Weights of a small sound classifier: widths [128, 192, 288], batches of 128.
Rows from block 12 of a small sound classifier, named by matrix and row number. Rows with one number belong to one channel. Each number is 128 + 32 x the weight over its row's rms, rounded and kept within 0 to 255. All counts start at 0. Numbers have three digits each. After the name is the row's rms in percent of the matrix's.
After each channel's rows are labels from the 100 clips, of 14976, where the channel reaches its highest value: "strongest on" is what is common among them; "loudest" is the band of the loudest frequency at the time of the peak. Only what is clearly more common there than usual is listed. The data: drum patterns on synthesised drum kits.
# convs0: first width-5 conv (model.blocks.12.convs.0.weight, 288x288x5, each kernel summed), inputs 0-71
# convs1: second width-5 conv (model.blocks.12.convs.1.weight, 288x288x5, transposed, each kernel summed), outputs 0-71

convs0.197 102:183128116178078143174191132130121105068131098094124101112112087167160183181146108154108107127138110080104109144124179099177126136092107190153125122090120146135170101082127111145195056140101122175110188160161108146133
convs1.197 094:141152123124152170158116097169120128118109139182150078172039125078103122131099140153081077115148082145109137165125116096138089080117118157113074080118094152080152157138091173047159046109055103194114128188131099149127
strongest on: one drop; ride cymbal
loudest: 4000 to 8000 Hz; 2000 to 4000 Hz

convs0.148 114:085106081114123143153065115123116162081178178097131116119107096124113121150139130116123080070172107099158143080087089188103128131168156138093160170220096134121129126163129147170099136112080126092069152166124121123108
convs1.148 103:102090123087145123109146130065125144148147113153090070172073112096127135114133134095136137106127096044159065121143180108080118137108145146083138113141121134144137105108150081131152124086165131141157133188046106089070
strongest on: tempo: 70 to 80 bpm; waltz; five-four
loudest: 4000 to 8000 Hz

convs0.224 094:135121149135095085114154142085084125131122094116165121167145103078117124086070131120121211125171176204146110203077100148166152139063079123067111155138093092145076127118144161128138166125098063115162183119201151113115
convs1.224 096:115108088114093131124168172111159170104127079105057152102124147130124156126144140129104169120193147182158107135120171125144143108148147137152096095128132154076159076127111121154201162158119087104117133111098119092091
strongest on: shuffle; tempo: 70 to 80 bpm
loudest: 4000 to 8000 Hz

convs0.281 096:126114112124082164134195091116140108167093107107128161150108136114115089140095154153161090115043122147101129094167130134154110148146123085090077138149130103123177142146068211103089166066134130154095151108166144145148
convs1.281 107:144136105070160138105133203184124112145115090136134096166057116128103133126145173155156148176193164090100128083128056107114089175102081118145128129031108152128105118100108100132092151082177168108139101152125145111153
strongest on: tempo: 70 to 80 bpm; waltz
loudest: 4000 to 8000 Hz

convs0.18 097:176134157154106112135149193043138160095142121104153154068160125083100170153118113043151146171122142109104155143143120097152131074152157140181069120131092148133114144123124094135070198168152083128138134156158132089155
convs1.18 105:088191102106112138082096099042173131106111123155092114153125142119140138125146144136224136133169106096188174133101126068089088139127161090112153131148116136102071125166106124127157143158149114172104136116116123132095
strongest on: breakbeat; tempo: 110 to 120 bpm
loudest: 1000 to 2000 Hz

convs0.104 115:110162103188158129129170120130087150118096137113093156100091095171114067107105125151114149129195111187102152079075129149118194148115112152117143130125123148071133151126120108114167167169093124123122109125100067143139
convs1.104 108:080174176138085168106077149144190090155095113147110143129173163101095121106153109162145102140125116118122193111115121084147149098116121132058117097059082112063093124128125097136106134127102195180157146175130091123173
strongest on: half-time; random hits
loudest: 2000 to 4000 Hz

convs0.108 111:150105134137116191161113134120132071106095160071151123191121163175186100142170062113112082128156108101129099130114147112178114097085138161142082120179134152116113100106139090098081126161199087165113159111158117188134
convs1.108 115:132091066071093122084164118133105163170119134128187132091088085078169077126119140104138090071108130144131150166127095140181117070104134154065115117144117086134100115119137156106128086115152062147118129163098174116140
strongest on: one drop; bossa nova
loudest: 4000 to 8000 Hz

convs0.135 101:105052108111166120094120124075143114118104115133121025150143141082089076145182135141133119083140161156110103103112132134147097112093086168160148183109061138094076117132117126091173077129150094139067127152129106141103
convs1.135 096:065109095115145128160159140122126087136096118182145096184171115136148153140189093159116151159089088170169115119190144146088096148107105112160135091101201187093120090117122066123168197101146172183114102106124106098165
strongest on: one drop; tempo: 80 to 90 bpm
loudest: 4000 to 8000 Hz

convs0.116 091:135146128078146113127116090051108067136122147118129143169114117060133074118159041156153187119171103130107116199176136174157098120156102126126117204137154126151129173107208092109136184145157157130058139114124114173157
convs1.116 091:155099103135136154039102130112109158131115134147088110158115089140071102085123081156129128123134106122189135140098134189075176113126142137139139074118150106113160132140118085153074110157136106107137035154192141023119
strongest on: dembow; tempo: 80 to 90 bpm
loudest: 1000 to 2000 Hz

convs0.283 090:137150134130144180137160088125165101133127157123138173160133109124155159103162155184089206192139143080110124107088132130169111136195065150116148167153134120130126144102159126180042097118104120190117131106158049117113
convs1.283 094:118180140126123133117133123139166125175162167114152109148094127124133107225089166163107099141073162109101078138123170115116136159144131206135151201077143143138139108112120110183119145085110132233115170095131121109097
strongest on: one drop; tempo: 100 to 110 bpm
loudest: 4000 to 8000 Hz

convs0.184 100:065125124175146136146120113128113136118081133153091130143098151149109119099130218120090137109098112114109153156148130150114062114036128117132110075075105137162166142074078145191161099156091151089116115065136065119186
convs1.184 099:089122129124076157165158060085120103243126140164138108109175120166095147128147150101145131092067116140131160106123110121123102160136191112104113147182176102073065116150125111112120101106131057172104156175163118137119
strongest on: one drop
loudest: 4000 to 8000 Hz

convs0.33 102:157132107132161086141151116132110105156121186163139114100104105108109151158109143161065170060121201072123183083113098143125082120091087101118121144169084117102121157094151108095115126166149039164142115125138135140115
convs1.33 100:170111110195179104100163117103127092111125131161155091110109151073178148142166153152117127133102120087092072079144157173114105124144040139158183175131142132178101136106109145158167141121116099106093145128162189064113
strongest on: one drop; tempo: 140 to 150 bpm
loudest: 4000 to 8000 Hz

convs0.237 097:156180183176116131117123099136140067187112129155123122116094111145094141050176186080147171137155134119122078144144120108204125089155151114116101130085128203061142154154093173098154131085124109137146158146131185140106
convs1.237 099:097109113152119144129117100131149121102150190087142155138125076138076143174083129142147128147110142125086139182114143124173116160159111195137146148121085114114096162155117136153074128110142160158120092157118149121151
strongest on: dembow; breakbeat; tempo: 80 to 90 bpm; tempo: 70 to 80 bpm
loudest: 4000 to 8000 Hz

convs0.255 090:135128177083120132134137102130139145091147193134181112097146097123069079052066152164067168140107168126109157145135140107156099141149164091100141174094116103126106118143033124119121137161095087175102159152130127073171
convs1.255 090:111149132163120103145136078105055143113195144120102093098107205152089172134160188133103154095106175141090118108111164129167106068166098147091078108121079165138092147103062124090069099122193112126158140196158064146178
strongest on: clap; shuffle
loudest: 1000 to 2000 Hz

convs0.26 093:088078151140150196091067121063122165108096120168107107079114158152071119177181134147080124173156126186111122128069175147125116105129085118121174123155172083162099166126131132168116144100139129138173134109105160138153
convs1.26 099:134173092127178150144146147138179075098128090122117150145194165127119157173148099099138140152125119114088123157184159163086127132118135184176138214123172188074155169117133148157107102166111159132133097141158059094104
strongest on: shuffle; tempo: 70 to 80 bpm
loudest: 4000 to 8000 Hz

convs0.86 101:093113206157047161107114110109070140120121134108155151087149097164167138149180144150115128108145137104100097170152144104116120132144111131128108135108140111163133108109108129146131147171112183128097174065076120116134
convs1.86 094:135109135123110104123133131090113226127139136152083166091131139139118081176177152127154129140142096119086118105140154160127081134125130152152128148164180112110093129147134175076171133157151107122131075122167172166111
strongest on: shuffle; tempo: 70 to 80 bpm; tempo: 80 to 90 bpm
loudest: 4000 to 8000 Hz

convs0.146 096:160152074084103207181134194119103172182093110097130119110159115122074168064158081127123157153115137119110152098145116137143063069122131175058091088163078179135109112163120087103081066156118163158091086146117125082088
convs1.146 095:137131124126078085140192146084123143133119152114106133089102147095128168062144101092122092172090141123130114171101175146123154154051116120121112088112113098135130105077167162156137100067158078136134100153114138155123
strongest on: shuffle; tempo: 80 to 90 bpm; tempo: 70 to 80 bpm
loudest: 1000 to 2000 Hz

convs0.150 085:129099139108101149128127107153097170180122125086116072203107112158153120131122084151201130054099089164124152142173147137132140105100136147104109090117124099106061115190150072095160099095137075160054154077121156098094
convs1.150 087:102147133056217134101112163138109123111132114165085125172181167141162121127086079222126060164138095126095169105117112149098082081198126118140115121112146071111154143095108132136050136070160195101123121093181135121130
strongest on: waltz; rock beat
loudest: 4000 to 8000 Hz

convs0.133 104:076129149095118124143152060168133097135093120097136120119181129134114068141176089077145162190185135161160196126094135078113137126189172088151111087109119147063076119144136109142135195093114125120140095163103112138107
convs1.133 099:123131114139109098071086149061126074119123112124163074102137110074081074157126137136113090186116146086121122141155124121099086116155102193111114095148137173154152155101123094072089095109159096120091123155084134181102
strongest on: rimshot; tempo: 70 to 80 bpm; waltz
loudest: 4000 to 8000 Hz

convs0.191 096:120174113090095116063165103100119117153120164143086124080104083142093132153113137164139118119180154156132153084150110170081054180104085172076095137111117163095161134118124165070118118139104050169142124191120085157104
convs1.191 103:116181146143116098127156127155134184136127103139090141078111123126108145117137144162120128117186159148154111172119149082182182105131184076193141129154099113081089156120084136112117156067114178127173142082174067101172
strongest on: half-time; ride cymbal
loudest: 4000 to 8000 Hz